Weights of a small audio-text matching model.
Training: soap at rate 0.0026, 3500 steps, batches of 48.
Rows from block 5 of the fusion encoder, named by matrix and row number. Rows with one number belong to one attention dimension. Each number is 128 + 32 x the weight over its row's rms, rounded and kept within 0 to 255. All counts start at 0. Numbers have three digits each. After the name is the row's rms in percent of the matrix's.
# v: attention query, key and value (stacked) (fusion_encoder.blocks.5.attn.qkv.weight, 960x320, the v third), inputs 192-255
# proj: attention output (fusion_encoder.blocks.5.attn.proj.weight, 320x320, transposed), outputs 192-255
v.66 097:087135047189145120049105126104123108094124128126093129113133106199108153099158165106145071111211167134145132116133192129163126067145131207142107040158165114078096149174137110126146116114095169
proj.66 101:165147130057098128152124144186063195127132126102150130136119111114188143140125111077124162076109126109149123174099089171084135154153122053154106169119110120129159143114111184164169081122157111
v.67 094:122175113166085117126118146156072098128180090149122174109084098184099145127066115102191121123179122062130092095154111121129152039144103128167171147177162111120157177157098188077079169095160090
proj.67 091:106164113122082104140096168125158201158096161146150134118127115157168147166183121114089185137078206081165123188128094175148050150135181099142097126161070139080121115119169118148134080094134112
v.68 107:118113133098105150197167069103144130130133117113137146116129110195124120107106114110130153097171139090103091171121164172180129224171116139129165066177131132086103155130064125146047147138156174
proj.68 104:120158133143111117095116185191113117127143150168189130099129162125077103139152178206137128147102109102147176057144150173107156050098110182069088189123113082138135103166164133083120163074169113
v.69 097:146179079168103103187132121127118105117098104142188129197153147088178094164139169135085091110162153094115145083174115085131139170100096098057104119107088114094132161155113214134101148146124115
proj.69 101:149166143148118157105094163139147093127114100098106128107119120141187093073140095095114119173133122212113127175118112132103105143134094148183139141074142161112131141080130074111110121097129100
v.70 093:123089136162146149114134031136111159124120107136155154104148145098135078115182124065099162140088016171147178107162139179128133103090138093174188140150161141105162120150159118141168105073080082
proj.70 096:143117132122140104148164150113134170114100150178155154089080118143124095099108115160175098128087144076178128127103037068110106151156063099082154142084063172175135143121120173127064108193148174
v.71 097:108087134118103156065115077137135130134141112127139128157110133083115136128128174122089174155154102124135168107052183127167175201122076172090152070157143111116172102178171142146066153077129090
proj.71 092:180162132165156119146137133068176137099191116124156093143096109171129124144132114180157050142078168105138119150124110156083147121149172162123080190043118141143074138111113144151180117114077095
v.72 103:127145129076068123112123124135122157129146146149088170091157089096093130098136077061140120162150085172144125084116093146130075142077149210159180173120138119146160170111157091135099141150128074
proj.72 102:180117073147132101124159080120135136203096125152148157119129174117119167157136140183114078091127118104160168153096133156138095075173196102154112089181153095069095139081136218178151175177059149
v.73 119:134143075189170109066107130113145115144132152141161135128114162117112085077150111108156064137096153123096136152133157146082067045118152130105086129186107140103134166112121069119101112164132148
proj.73 114:166176147085147124172112134145104123051110125037103140154161130140162150167121166074147151130106158133165127109141121094149138155107125128093146132086105094209106083122158138072115093130131094
v.74 090:158110094104120067189165149084115086120142068123112138088144136119053057105104099093134110121125170136126195143125135121158106119149126089111108183120144151186136135065098109136108131110140157
proj.74 090:113133097112130127075104130150145142137142181111132109076135198104170171153145151060119084129121130168119114064153128129125166150153146136153117121178119121130121123121101104107152134106128089
v.75 094:042179132128068111056134184156123092127141143083128153119095094143094148102123146208125145143149113102117161165100124159119203100146131119089124111109107119160131117160148185148191194146183137
proj.75 094:154111166152167160160053095078148194107151101108131139159135164109116105174127105139060126114122151148134117128164104157102072148114213170069111133142123165118159103121112069133106131143125101
v.76 108:170062066217136137125170174130190121159137111088147105157147117142121183104086121123126080168167174146133109152126179113118116136187067122075120163109069098055091122112138098128122088087158132
proj.76 106:119179151123215139095103113110076131113130148176098100160131146104150136155120115147111175100059082109084151147135127148113133179093191061130101097137115141181154141160076194141132140185116122
v.77 082:192127118169151144150132143135148160151078110111158069156106178102180117213149106093095193152159124107170115135141128069118158212108127143109135126135131184139096100123088174102134148153098102
proj.77 083:151128103152148140168140124106126141126136133109119126114085059168096089106134128124116089154162140200158121092102112132141107147162123160079118160073162078158198160117103116133124078131077100
v.78 084:129097171118153106179128149060151157157115149123126163162107122079114084145134158166082157163077163142124126158174102131119083023103128074050152080153132212152131072092074159106128119104125161
proj.78 092:103138092114181114098106090180144107171133139116102075163069088181175116145119188103211124065150097072101116136134125121098130140118139186183084134147119126117166140207096104153029139114150098
v.79 099:159101130097127145133097185105141147140134150113143100178127125103159112126069121131128110201167107142089185142098106131123053043094120155099148097117187196094077104159102176120144165156119160
proj.79 108:093153141120115155144119096192185129142139147119131138056093042142128091138145110152148115094138167115140106092097098151094196134120119095104099155133114128180137116140116076126173066111076170
v.80 090:118103049132137165160121123130174106128109105130102102138071083127128165075184148126128120118124145169126092206100113122142128117139125198092079163148073169038093099100148093170102122075154173
proj.80 097:151138163097083110116096152162090094048173118137119159146154128115128114111153148112198143116138136113139153085132127138126106126089153149102124122169143135139175124165116186093059122139125148
v.81 103:157163067166188104144130153141093132039120145080112153095101166142113106085126166100160094122154073131193165103132080146083154105107179115123174093164122080180102161172170173106110095099143115
proj.81 099:126144148119100120151149148102139135150150189161149109184138114073142137140141128125146121141089170141154116153092111155114107152073113120140141110148116139107118117102141097165104105131112130
v.82 116:141113123107100142159177181141162188110138100112106128054043124125158106154139127099142131142156155102152108096093194052151169159130130113106173171103083124118136140129137180161156121136114105
proj.82 122:131132163143110123107141147106088105122144133182126091085179158128107075103137140125064118120125045149137133108114038161146096125117195141151104121145165127182140129108081088129109106138157150
v.83 099:073151120129118090032097159137110058074154159122126132107150109111122112036088148118137067050095082107131172194126053114092097130116175123137133128132184101126102119111139114148159117120138167
proj.83 101:156105154148133126163187076130143159173095167112082142121158126172115149163105150121152156151115145156106129086130113152153157104098085126065172109109071110177160132119107168139124151168140183
v.84 101:120134143124123130203119119110206194139134199117128142143103107127096102152122148127068213127146192176121105138212102083156061125161136187091139135126128135144125136151129186123173142155148097
proj.84 098:098096128056145101134095144155096130123141122057132172082110154105100117154128123097098058070111109102173128135124074138135137165093078186133133128187076115056137128129101106150128147074101139
v.85 094:142119139180139099133101098188085130144112135066097135092087127140099117102110147116165111076076124183069177189145145087083118000049117086187102163140136123142122133117130153100146090115142142
proj.85 089:126133145122115090122136147076181120182153173158121113174170133097116157157122110172118169128166075115139098116180103116147171156174149158072120129134129130170161093157149141133089185104165132
v.86 106:141079113087127138134138046114124094095078157132093117121143107140119140129179088149119103149151219124161122079111114143160106073207116165106187158186127087131131135114158108121126116120168173
proj.86 105:120164159155131186050093216205111124197137131118172105139128106163126121123085193144100194094143119094055152120105205127073110166188165155193057109085176114125125122190088095118144125164091112
v.87 109:124094128048173144110140081156166117123094154102200102193127157143126151133091140122136176190105154077127091099184096119210163191127093145132113134161202129131119097174121092141102109130172113
proj.87 111:079142153179120172092098099086128085173133157160086117124138086138153138130145135151132192064144168110083106145109143131101158080143093148085153120076159150127132130117127095162170148149120138
v.88 091:127108122088125145185138091096126114140185113146131156104113142094161135129139114131118156087136153086142098125118124100110103150141153133168141125073132152101181101122124132121203147167132138
proj.88 084:127153151171106124135163177192101064108131079142137163114104168187080123084106129090168140119099136098127173120128139140134120069119149181118102124166105086170175163137129114117076193120110156
v.89 099:102152100184129109139157090078130089120123150146151082182189123133133145143067144139121073088139121149147119115170115138121148118119157168197142048100206088181150131132149147127132145132111213
proj.89 103:102163123160139121081151172126190169162145083118165167105074075134087092082166116218139169152151152124138151160131119168140152199160103118092163176139102106119142131161066180150140136120167090
v.90 089:148115112180149112146101058104154135158133176070110121173162165044130107155104116160114079171104115122112202067149118188141128170087060148079164107138138174178112119147163128094087185147096109
proj.90 090:110150130072136136168147122145126113088091130104129169108111080212147134141159118131169104154176157173144097123111112112158161131117112126166095151074078136109073165086113138153159063103123168
v.91 103:144154097159119129084135112139130112128072223115162116167080141145151161131128122136153153078107105124040158120137099138112115152112078071118149163119146128115164133125145064149125140107160088
proj.91 103:126137128107072079173112157071109156117157110085088188149127085148157114088119085118079164148107166146119126130146186145161185159141090139030093116174132122119064108167123159153150100145188113
v.92 097:073118092152090104100101174167115099092133062138143139120108180118074147105143117157156183092116135100125094149199178086110109048106047104130068145143055132108174090130168104137189115109148129
proj.92 102:125131151121090105083150149116099177156135123094106132137038131147196137131114119091092183162173140107119152092116120132124169116159170166139142169134174101043119133180097171090127172177130133
v.93 108:106152164188145156082150117137044129134161128102097145062153139118136123169144111125114119096118173106137164110087219095157143115083081119133128181099139097132127078095136121092076105157127072
proj.93 100:134165136113077126140143112097082149104155094129106146125113109149156126144152169107143121143139114122143093098125134133110093237096162118127045079130142162151163145157154168139169100023154158
v.94 100:123150210159048145145118129172128168151153130119137155140126125098141050126100123166163126170112131137065134080145203079173120177119139152164081132100189152069155118078134042167143148061147085
proj.94 093:145151120067150137124141072103044113158145150139086113106062149139183194112144130072132095076146118081140181100104112164105183164114066072191172103102151094191082121120120165105127085143086157
v.95 098:105131123153115143141084158161155111158123102157139124132120116145085168154130195141163144117075022153121157161184145144096127080141110153183078056133160148170153117179113043146160178064114132
proj.95 093:164075163100175106125193119045149189150129202123120077149152067072133137127150110139094129136043132103134131183089151191104188115143117087072136164150116109092092116136142167113081152218091108
v.96 098:133124178134165114148167120148105098140136124151162178079154108176130175123106101103103114126080144134176136131153126142148140116167115107149121126128171099146120144132149139138144082167141183
proj.96 098:073066128112069139080130127104145140141092124108116058195109116080112134145098136162103196124134167095093134130130137126183155172140078158132121160179080109113159121129147136148075215130203094
v.97 104:120136177095090174180160082125084198133151102149120157123159146173072150100116168115132075127129079169138093118129141147141165122185154106182146121126096125126162151124111130105172089080112115
proj.97 105:103141110142118146117067137158131146061152118153176159071106127189166093089146167098042154133113131065141113105149125116124118112105193106169138130171161113122122120142128148129089154190141134
v.98 095:116141106188127111087117106197183111136121165125153142113118123113123126133098116111161098143109175170137120093133156122122104135114149131136135093180179165167180120147134126145129175146119146
proj.98 091:175184144133144139161118181111095136131127069143027134074154157159120140132149163122186122116128074139186136144119099135142174111108122075134172134077066111067109105110140155179148100116167101
v.99 084:115131163022096103157163115143149132173091092110117176101070136128108138141134130125160110158138166070106164099082121099144132197100104132124145106142132147153120095156124101161127167057150050
proj.99 089:111078084226145113089113126125153109161171122157103109128110109112126150132154191118094151108103121145112130107169160159120137013138122159119088113045106176120062122086193120118093084171098171
v.100 097:113114110071119117145143110140132103082131097141112097181154132157195086147026117115165118139129125154118142137162079075165164177105158147128167182101191122160099147094116174125067100115154119
proj.100 103:125127105170092096145132109064109177144115127152176150092083147141112187085207120132089213173165140084148135108137169145136122119103112125109051107101188172174157136104085098128187133125122121
v.101 095:104177121138138161224092206114112118081165137106111099131135126172127060183133131087160124189110101133154075118104147132099147144165067134146086166130105097128131162117103114085077124136122116
proj.101 091:138091121127056130096179143189138074142109088186152187125121164082158125071113138097045129134100119133118123104144097149159118146145104061156194128102134141160178142081152107197185140197087168
v.102 094:159140116102167136120144134130145088103109077137167098092102123170165128088142127146137079159082179162144118102201177088087110063117152095116119198118120157155128170131095140120076129137153136
proj.102 093:160149177102138113167095137088104178093133176083077149132132118061114162108172115083160148112114075139094105160059091112151101139087153098084116092115132066086244107073163149107112121141121184
v.103 092:091094102175108146068092120165168132122123083118183140139106133110121120042064111125163098181131136139165164147061149154113138099136159157076123089070145070152145094149142146124092146104098110
proj.103 089:172165177063122147220149104104057138122106221100084131143154105193120184195184147073150137087086166100147084149163147134115115104085124125161123179153109167130099132112151135122105083110157166
v.104 103:106147205112128134109091129113127112150195109136150091103123133122174080150128125125078160167045141092144143151125112111179116196134116123125140161086160132153100072128089169158157146143179072
proj.104 101:121075120130154170091133050151136157151163227156181134116118157127081158087107165131133135138132121144097102082131165146137142118162106094134117107132147164106139125111130098078125118113128172
v.105 097:184099161127109128181094086131153149127080154122136112105111135160108172089148146073142148159092102169076100102132144138134120151111139162152160149161199138085111084139161100119130117082110112
proj.105 098:136189126136149121149108130077166138108145124045092101127148140101146105175138150094125046144101157151157157195169050089156159113173117080092137149081052090127122143138135151131070133191086099
v.106 091:111109097166094145112125155080160081103093104148105087102092133156155103142129115097150068140164203132104160082171135106103099144117126154130111081110131072046117116153127070190180147109058157
proj.106 094:126118109073112163111165138154049178171181055142110151121122097111127105099150129142097191078140067126129132107113127126112159145153173111161106181098134154121185149134136113119071128180131138
v.107 099:119117110134164124173176073136153150147100108098132129089186110156087119115141097067146125131177152184115116137184094128079084096103149062116100132213149085124171112067106125083151109072136139
proj.107 099:127159139093160141090145166149081130174107137159131147191085180128128080164130147140116130138130056059148076108121125133121155181132079159120137076071110154090127134098134147142128130151138097
v.108 100:095139106114136088102140113132110117151140085072151193120096136081103157096121116142165138143140179113078142115119137086132129136126122110106130128140144173177129115130168148133124101125075132
proj.108 099:127114153154130143093147122167143101154126192184149117054105160183108112175100157188160108154129060086137112101167170102100103147139166169146086117102138135143141135169136095127155171167123128
v.109 103:112184102200126110110107137175088166098104085209136121113166152194130095167152122112151160113131107105145111063187126143092146103128163088074139104109142073135096151126104147100085124194091173
proj.109 103:140105105048146130156124128079155142179102113137163168118147129139098127163145102187092138178159181147168118125077139110119113071117125146150102117109112073128154130107122115173165225099157166
v.110 106:119113082103111140178112193096142106154107071138142094123104102055130096174126131156127134064161161142132119070089161087110157110104169134173090133085126169140145110038106201145181166117145132
proj.110 103:173134140137138096093113087171097137114141173123153178173106180071089149092178126125156105183107093113162133152170133130127120117194127158105170114123132125107193122144106068061150113138133152
v.111 094:085093158094096156109128131112101116067109104195165135154111061133101169108155172096085128143183085144162120172111181205130101137146136108121123050105160100135115116221166158161120159105151188
proj.111 093:163128129209081125093157141140209123194105153109194143161159168109093070186110121191127119147118149100174117125145082117104121098096090132120120165144157152112102101098036119097128147122080121
v.112 097:077124085091129108082131177147159063147161138150062109089144117133091143121097149110076170152142102177142133161091113115093150159097166125143130118103157123168130094140113169133152156075147186
proj.112 101:167068105095123113132155068118177222147088157132155115160128133033120144138131133178152150126103126056103094146125150173125034074155127191137121109146158170149208110105093056159176131187147124